Weights of a small contrastive image-text model: text encoder layers 6, trained on made-up ball-and-stick molecule models.
Rows from block 3 of the text encoder, named by matrix and row number. Rows with one number belong to one attention dimension. Each number is 200 + 30 x the weight over its row's rms, rounded and kept within 0 to 999. All counts start at 0.
# v: attention value (text_encoder.blocks.3.attn.v.weight, 256x256), inputs 0-85
# proj: attention output (text_encoder.blocks.3.attn.proj.weight, 256x256, transposed), outputs 0-85
v.171,194,193,150,147,170,221,179,180,202,232,176,162,140,246,174,210,209,214,219,176,184,161,204,248,212,176,188,228,159,191,129,219,176,199,238,189,243,182,177,145,225,181,246,200,177,227,189,232,192,186,194,212,176,250,202,193,194,209,188,202,248,206,213,192,202,193,202,194,238,129,199,197,147,206,198,178,261,198,191,232,237,206,198,204,235,184
proj.171,204,187,205,202,187,188,197,175,184,198,207,205,212,199,173,198,198,218,145,226,210,199,202,192,176,199,157,199,222,204,203,194,237,185,184,193,197,208,204,112,203,203,204,194,211,214,154,176,262,196,198,202,167,204,214,198,244,194,159,241,185,199,153,180,180,200,195,290,175,170,207,202,214,224,274,195,124,252,232,180,208,195,194,211,274,198
v.172,230,189,210,181,262,223,159,176,200,213,154,179,180,199,177,157,203,191,221,220,212,195,237,180,157,205,187,273,200,150,220,170,174,207,106,201,202,225,207,201,155,164,184,243,166,196,191,179,217,251,214,210,213,154,161,198,214,199,192,149,199,207,226,187,181,203,192,149,222,214,280,196,197,189,248,203,166,185,189,175,209,239,184,229,192,174
proj.172,198,172,202,173,85,203,209,224,217,171,192,203,219,209,177,195,208,211,265,224,199,194,219,200,190,161,147,200,201,180,191,202,230,112,212,182,192,213,187,176,190,217,187,210,204,231,170,230,177,203,210,199,180,183,188,199,199,160,264,204,143,218,249,185,189,170,196,191,191,223,191,193,204,259,179,216,165,198,194,232,204,187,210,199,217,210
v.173,244,185,219,231,196,210,198,248,158,159,208,247,281,174,205,184,172,167,170,191,205,194,221,164,204,146,198,137,213,214,169,181,180,230,245,214,212,196,223,205,207,221,199,185,228,229,265,190,249,213,192,184,218,167,258,264,215,190,291,266,195,223,177,199,198,213,241,222,180,221,184,189,153,210,193,198,189,261,214,222,184,221,221,203,177,188
proj.173,205,260,204,211,155,173,194,180,132,239,211,192,250,198,152,210,209,205,227,176,204,193,190,210,215,189,206,202,175,197,204,199,172,226,198,224,199,179,204,210,199,230,207,197,199,187,257,179,184,208,206,199,245,208,209,212,196,188,155,183,181,223,203,172,205,208,211,177,201,228,204,202,202,154,180,202,247,159,210,191,190,206,197,209,111,183
v.174,168,233,178,200,199,201,224,190,162,204,224,198,247,197,244,221,222,152,168,180,135,209,186,215,223,181,207,157,193,210,195,201,220,239,282,178,198,183,182,156,204,207,230,179,251,239,222,209,166,171,138,267,211,204,210,254,225,264,239,220,189,235,163,204,182,165,203,177,213,190,167,191,169,216,217,240,204,212,162,203,247,177,215,267,169,273
proj.174,210,168,204,197,197,181,216,272,98,234,204,216,191,205,126,212,185,203,181,175,212,200,185,198,200,223,220,205,199,206,203,207,219,236,210,207,198,211,209,158,213,153,205,205,207,200,231,184,176,197,199,217,233,207,213,213,208,241,202,209,272,150,198,76,200,210,213,213,219,233,207,216,207,146,190,182,184,187,186,197,220,209,204,208,173,224
v.175,190,233,223,188,195,177,166,179,206,202,181,260,219,205,197,124,205,158,245,195,214,135,241,150,171,235,201,228,207,195,175,177,151,237,184,206,140,216,200,207,187,231,231,237,185,153,191,197,202,182,199,151,191,181,219,220,187,215,236,192,248,258,199,215,207,241,218,166,208,250,160,204,228,226,172,156,152,231,204,193,195,236,202,184,164,139
proj.175,186,169,217,177,218,228,202,107,167,214,193,201,162,212,172,191,195,206,234,202,177,196,232,203,213,220,119,213,155,205,197,201,192,167,217,214,194,205,200,201,212,202,186,209,193,232,131,231,177,213,211,193,196,192,208,200,230,258,212,188,211,185,235,151,200,207,201,195,194,238,202,189,190,217,207,219,213,209,196,73,208,198,197,200,143,227
v.176,213,214,196,204,182,143,233,195,180,213,173,133,238,239,209,234,188,246,245,209,213,195,191,225,235,228,180,193,187,167,173,212,253,208,282,221,183,212,136,168,179,210,259,166,200,238,168,217,178,199,217,169,188,225,200,197,235,147,220,211,222,222,187,193,234,153,181,222,232,194,222,198,172,193,185,214,182,231,234,250,226,160,215,203,266,206
proj.176,201,207,206,216,137,261,196,228,222,254,205,210,177,199,153,196,201,211,196,221,211,205,190,192,141,120,225,202,219,199,206,209,203,189,195,177,206,205,205,204,207,230,190,199,197,188,206,176,234,209,196,198,203,200,192,199,221,198,98,261,228,200,142,258,207,196,195,237,196,183,194,217,195,200,256,167,131,170,220,267,206,198,204,204,262,193
v.177,175,216,205,222,218,251,213,201,169,246,216,159,123,168,213,236,221,183,216,206,194,162,197,150,225,205,201,199,198,219,222,135,169,176,168,240,194,180,161,232,217,192,201,221,164,164,160,207,199,247,241,213,211,206,201,206,184,159,200,158,217,182,201,177,191,169,125,187,242,191,188,242,201,205,223,180,172,191,208,239,244,213,191,251,233,218
proj.177,196,125,212,177,45,186,203,300,250,207,203,209,218,206,164,210,203,212,204,248,196,191,212,204,249,217,160,205,198,201,204,203,229,220,193,187,190,203,197,167,197,197,210,196,197,224,153,198,184,199,204,214,204,197,211,207,186,216,234,239,168,188,160,172,196,191,195,179,201,190,202,205,215,231,115,216,176,204,217,275,211,198,209,207,185,224
v.178,221,221,202,205,228,151,206,196,199,189,254,209,224,192,237,167,217,194,198,216,250,223,223,217,181,233,234,220,205,218,253,236,212,189,133,154,236,165,202,234,156,196,177,237,222,196,209,209,162,198,223,149,176,247,141,129,217,204,96,146,201,160,229,200,219,161,166,145,214,264,224,244,248,212,178,196,180,224,214,254,276,193,231,194,176,236
proj.178,204,201,210,200,215,218,205,255,261,155,201,204,161,200,218,196,206,206,202,196,211,216,174,209,262,215,194,198,177,197,213,203,204,198,206,169,209,201,205,201,201,173,205,214,206,206,132,216,172,204,185,207,164,202,183,209,182,167,176,291,121,227,238,290,181,200,205,239,196,188,209,218,209,165,199,223,184,158,208,257,203,204,213,203,193,202